From a checkpoint of a small image denoising model.
Model: 10.8M parameters, norm batchnorm, widths [96, 192, 384].
Training: adamw at rate 0.003, batches of 96.
Data: trained on simulated grey scan slices of phantoms with and without marks, 245000 training examples, 7.1 epochs.
Rows from block 4 of a small image denoising model, named by matrix and row number. Rows with one number belong to one channel. Each number is 500 + 40 x the weight over its row's rms, rounded and kept within 0 to 999. All counts start at 0. Numbers have three digits each.
After each channel's rows are labels from the 100 images, of 14976, where the channel reaches its highest value: "strongest on" is what is common among them; "colour at peak" is the nearest of a few named colours to the mean colour under the peak. Only what is clearly more common there than usual is listed. The data: simulated grey scan slices of phantoms with and without marks.
# convs0: first 3x3 conv (model.mid.0.convs.0.weight, 384x384x3x3, each kernel summed), inputs 220-274
# convs1: second 3x3 conv (model.mid.0.convs.1.weight, 384x384x3x3, transposed, each kernel summed), outputs 220-274

convs0.7:475413539513442508478380483482509476507472448502558503532476512471522536496442519435469484525486487532541467485489560526492446535487413491529535535571471520476524439
convs1.7:521438467484566544505494464483527536462513424572393489463543472470437495442516502566482491555479482531443538576465461462512531461490536525547411613454575499483481511
strongest on: limb
colour at peak: white

convs0.144:421557546486498495537479573556486526546510530524452506480475526442455435479575500489524574519526540480549497478447533543463500470609451534477464480528415544496470454
convs1.144:508485480501462509433527450427532542463501489436482500591494439523437550524527524491450462492471443470481585478563436528502448509457505486514403569433511451527535487
strongest on: belly
colour at peak: black

convs0.354:419530522490506522449355524517528449447529483489509493446473455499593360461554544508525531547557539498603480549453413498485508487565471415502474521496439476510509498
convs1.354:502532487514451523501539471448511503529515556498507498551533458501519557482441537496455461445483453528423517448562476547494481528424489528498522435484479501552512483
strongest on: limb
colour at peak: white

convs0.355:518583526448458505441480508494495462488450483486465535593484473502446545502459512509433572500581551520552453546523507545466481525567451522519531551422503452492489505
convs1.355:470470470522462518504533479403513517554508466490524463495601527486527483456584469507506501445493504490427547397481457491513463482413485435450517489484482453491528490
strongest on: belly; low contrast
colour at peak: white

convs0.338:451461481429511541454453471481529452420480448460498493468473530541491500541536422489478532435457480445554469489567469475490496576495470467539450527496550394441502534
convs1.338:523522495520422514517419491432529516459500389558492435455511507475569482484444484433512462514525526534411501423403431490533527471427479539402471522505514541519477494
strongest on: chest
colour at peak: black

convs0.1:433476496494508503525518567499475506541476495539457454488501547484497455501534529491533515568504521460489464489474530533466507510551523547424498502516489511501407452
convs1.1:520538548491462486462484486439506507445515491483468500532479464529448590526463486509477470521452427487500549505565466465514438520496550468524399562437500467438570484
strongest on: belly
colour at peak: black

convs0.157:450467514461509496447458548507514447515437479427549475529484459482445472535427511518535502435464523466588473431588468515529494574526474505498472487488543443497538505
convs1.157:497547492527459474551463524501486489522520432572447505490444519508520442484433513449511495446544517493469490503397509460556542503439466469468579507531463495522444512
strongest on: belly
colour at peak: white

convs0.69:499481529557469444523509507472550593494525536523488464496489539465544487499500526481485573540470471563524474506500524551470469474521533505488460536512498567491542530
convs1.69:512512521505559526463512512505446451453317458507531515517513485524461552521456476517475539484500497558477541529527477531569548515512529525517519503481492458494466505
strongest on: chest
colour at peak: black

convs0.154:444502448522500537442537460450450420480464538435537418553478459585519416505519487461496487468492522512496526549502486482466526510496487448568499509529434528477451494
convs1.154:521518511527488425495478529494595440461593500516510531502496527455549529535531538521506492493515447488473438519485498419432478474510518534493437497476500480585519542
strongest on: limb
colour at peak: white

convs0.215:474462512445487516548528495480501492533474505527463537569529459541454543469517508498478522540521535429552505454482497511524497506523494511499577490467427516474375530
convs1.215:499519477515532547535489524438504528532518501465534449544568543496500491516537524534453500467462460510471554484492507527503541474431498450453465468481530469544541508
strongest on: belly
colour at peak: black

convs0.124:573509534540459501480376458575509420480513440483572484501539456498442504500467526519545537499559523506507451471473516514497491526529466445435422481499518495535525482
convs1.124:488506461485476514491486554493516550504480527503389424503471571477480508505428454487451439514496529517511518501512559499471495585452486498441473478496508491578466476
strongest on: belly; several spots
colour at peak: black

convs0.281:475471518536512464539527478425564528522501434448505502514453591580461463515481512468453531466539504535539547512521581496513489492449522508403469484509498458563559487
convs1.281:455521503513549458526499501495457524429512501525557443466492419486577474435519486532507472481459422509529469515446509491509502468558538507540499451490473467441472493
strongest on: chest
colour at peak: black

convs0.85:538403436476484479519558513438508464515520519522527585509536488438443532467521442495479542551504513429503537549450521512547480466397466457501474478474493510468521502
convs1.85:474501493497526568516447526498523555454492499463432659534506487526472442649485559535465503512464461545493450459526550573476522455546464560527500535521549537500434553
strongest on: noisy
colour at peak: black

convs0.375:570465509491562483449432496457499466567476492524459473477509549537530455485357501518484528549519527496475506436458534583469473439474531489466431479511430475494525554
convs1.375:546484524494497554480502496513492507497512499493531486517469416514505552547502487503445459541481464439520533511523497483514477489526487480537456534448519521488479488
strongest on: limb
colour at peak: white

convs0.108:515519504497532468498451588539505503515504486531506486485537567500500462517489496406448526428538535448566473497503550522476474533531562539470464464534452454491559543
convs1.108:533501502486487557533460499518432504593533574472500522509406446570476608568478579528536477532527522513543469554469497558494531482497461518489448390518479531484467506
strongest on: side: right half; chest
colour at peak: black

convs0.3:494510514512410502528426514495484485549494424534547514534481500472497475511464547399487507526520486500592446468499520492498485596525424444530513466509508516497502462
convs1.3:551429473444573552509439487480524568515513480531362469444553485470480570427513474558498482582501461514464556566478463500515538497470542499525407573431548461521520484
strongest on: limb
colour at peak: white

convs0.379:475440507498476511429403500472525527440498485439561538372474559486501483523445492508464551501552564491522505482469535527491431516539477508481517465506491457463511477
convs1.379:407528445511476494500475505485499521483479564515489483542512491490472477514477520507496464454466435511507505491524465503494518520472536555488478538513544551538488501
strongest on: belly
colour at peak: black

convs0.353:443489474569463511503484509570488477429491538477529451478502453531561411495510492563473479566533521510464499511511529470459540500469511454507483515509548534489462473
convs1.353:532462493488517523455502473449559478542518449512479453469505467476428593482431501493439502472477500497470518526540503520495447489448505485479384485499431530479542533
strongest on: limb
colour at peak: white

convs0.89:536486539512515507455485506498509539506535532487538498419518526489513495488509562471556533481545532462588489515435480562510464540512478549524453525469371516454544517
convs1.89:453496466459497543472552496487504483462503515471419488554478520512511435493513477441525418451470472529464531459598472544478477492421501520445447504494507486543475497
strongest on: belly
colour at peak: black

convs0.271:523488447532453492591528478488481580525550524480583447441557549465493551504447534539504501500509500522467477518436496493432579522470509481520520461506503521541539542
convs1.271:490466545469512482394503509548395506477482469558436509535486487511466506537475526454478547521474526491482528461538574512555502457542520542491562601466422479441459495
strongest on: noisy
colour at peak: black

convs0.59:472426485509537516442473504495524561456545513453588476387467577497491520519468530498517540487579521468541461527484517554498463518500493497478511511492489508480492491
convs1.59:441505467478451517482491469465543511457463537513438441526512508458495418518507494478485441445433461543490541450537457546466488488435513552449471522515526524541523481
strongest on: belly
colour at peak: black

convs0.287:479458518515527489542550516549568615548542469480524472582479496492498477471488524475485538477498491460527427498535466522482436561532489558504476451479558582479552527
convs1.287:532534496465478510466516478471461485407264446538475481469498508484497512516499527464505498495482521520497554503505527532592528440479486483501493570478470517545475499
strongest on: chest
colour at peak: black

convs0.351:509522521539544488498438560514514553543519463517471517512468544463497494562514469505503547525539525568573513581492498544435530516573534520514503485509518551528350473
convs1.351:536433479481460524476505453454537513501497479503509477477556478504499486464524509460479483476464488486456537470503433510467497455400455450475443499455545455496571505
strongest on: limb; low contrast
colour at peak: white

convs0.299:531527502495455486448516496462479483461480440485510454537529538490515480495412422464418532483455458504496490434528467477496508508547465544526489486479461446501543510
convs1.299:541467526543475530514558527544507507580535511511498543443481514447445498555493499492519519506515559478499447537443530495502467567516467511443528510544557516529515501
strongest on: belly
colour at peak: white

convs0.103:552472508475531495437473426527483511515523556509519494460510534490395503454532498499470545557468584468462511467451542510496503480569570597502469489478495511475484453
convs1.103:446543471579480520498441588528457489585517511525502576642479451600491544544436491554435478555478438487564559520562539547457520471453526484560509449498496509427475472
strongest on: belly
colour at peak: black

convs0.12:448426446476503553477562579519533502522539431469568567450443524566521524500453498438515494444531505448580491467499509512504483563514480499458456550487460495531533548
convs1.12:465569464468507484467541449428486523479458449521473549516490484464475382455556488459518472408491478524460512483509470516549488504441519517467442489536466493554494449
strongest on: limb
colour at peak: black

convs0.180:494401387452434521496514501446538498452480512533517627513520508483500506490446491541489519491495516490492532519447460458495478498450489460521515499475485482527510406
convs1.180:504482514566538512487500441527472517524487483498493533509428476522493488507541511458525584506515535531498449472499472520466537467451504515536465553488535473495521582
strongest on: noisy
colour at peak: black

convs0.65:465507537455509541479373514518498457502539542508461541445468438457506500460514506538476517610541495467534468516468553556519498488550500528505465527493473474515515525
convs1.65:488519466527494538503572505505548445493484486479480491551516498591517512529478507469496498507544478509581573463545511534488478504437550447524361493495481469558532458
strongest on: belly
colour at peak: black

convs0.310:545483509494537492468430506564495499483501495497523483437530514539399468479452475471407545428506534495493491427437482462507504464553506536467375534500481439522509516
convs1.310:487514462486451534507541509515470539569493561464518510482472482557506554501582481495531479511482490508524511553522485500459452514443450513427553438527533496511505494
strongest on: belly
colour at peak: black

convs0.181:482497554457509520482401477512502479500504558439519486450515539486464488492534512520532532498539532444532491541440540539532474534523479528541423530514378500475535528
convs1.181:455513469497474510520550493465502462477510494493437434553463489497551482490496525440500419502463470524479536398590500538500492510408523493453452502497515507547526485
strongest on: belly
colour at peak: black

convs0.147:484531535508572503449358570490506501428449530510545479496475494513498544570430534430524519428529446455546501546484456485495503474552512433526440522444424523469539575
convs1.147:467503518445471528532485490490494491511517478512381410505528500494508483475406515471499440411476502548456475471548514508504496544413510523480495464509519508496522472
strongest on: head
colour at peak: black

convs0.345:476424530478489542516425566534517508464552517429519465404527535486543437547489468459515533505464529513471460537443589527456596501502527511500501505528466472458458497
convs1.345:437519498509506533458548466438486467427514467549505473558477422525503516466478487485485463471486418481426553444550448524516449451418443475499483540413533496491525498
strongest on: belly
colour at peak: black

convs0.359:490526489487479432622475453513480524484461479428507490470565480516501479514521498553527464541474514509487501501501513514479534523518511444520547430537472493475527491
convs1.359:490418466501451546416535529493425528495532549505524503486498572482469537485483486455471518449531508485499465497496556483507452426520473521459564533552458512531458539
strongest on: belly
colour at peak: black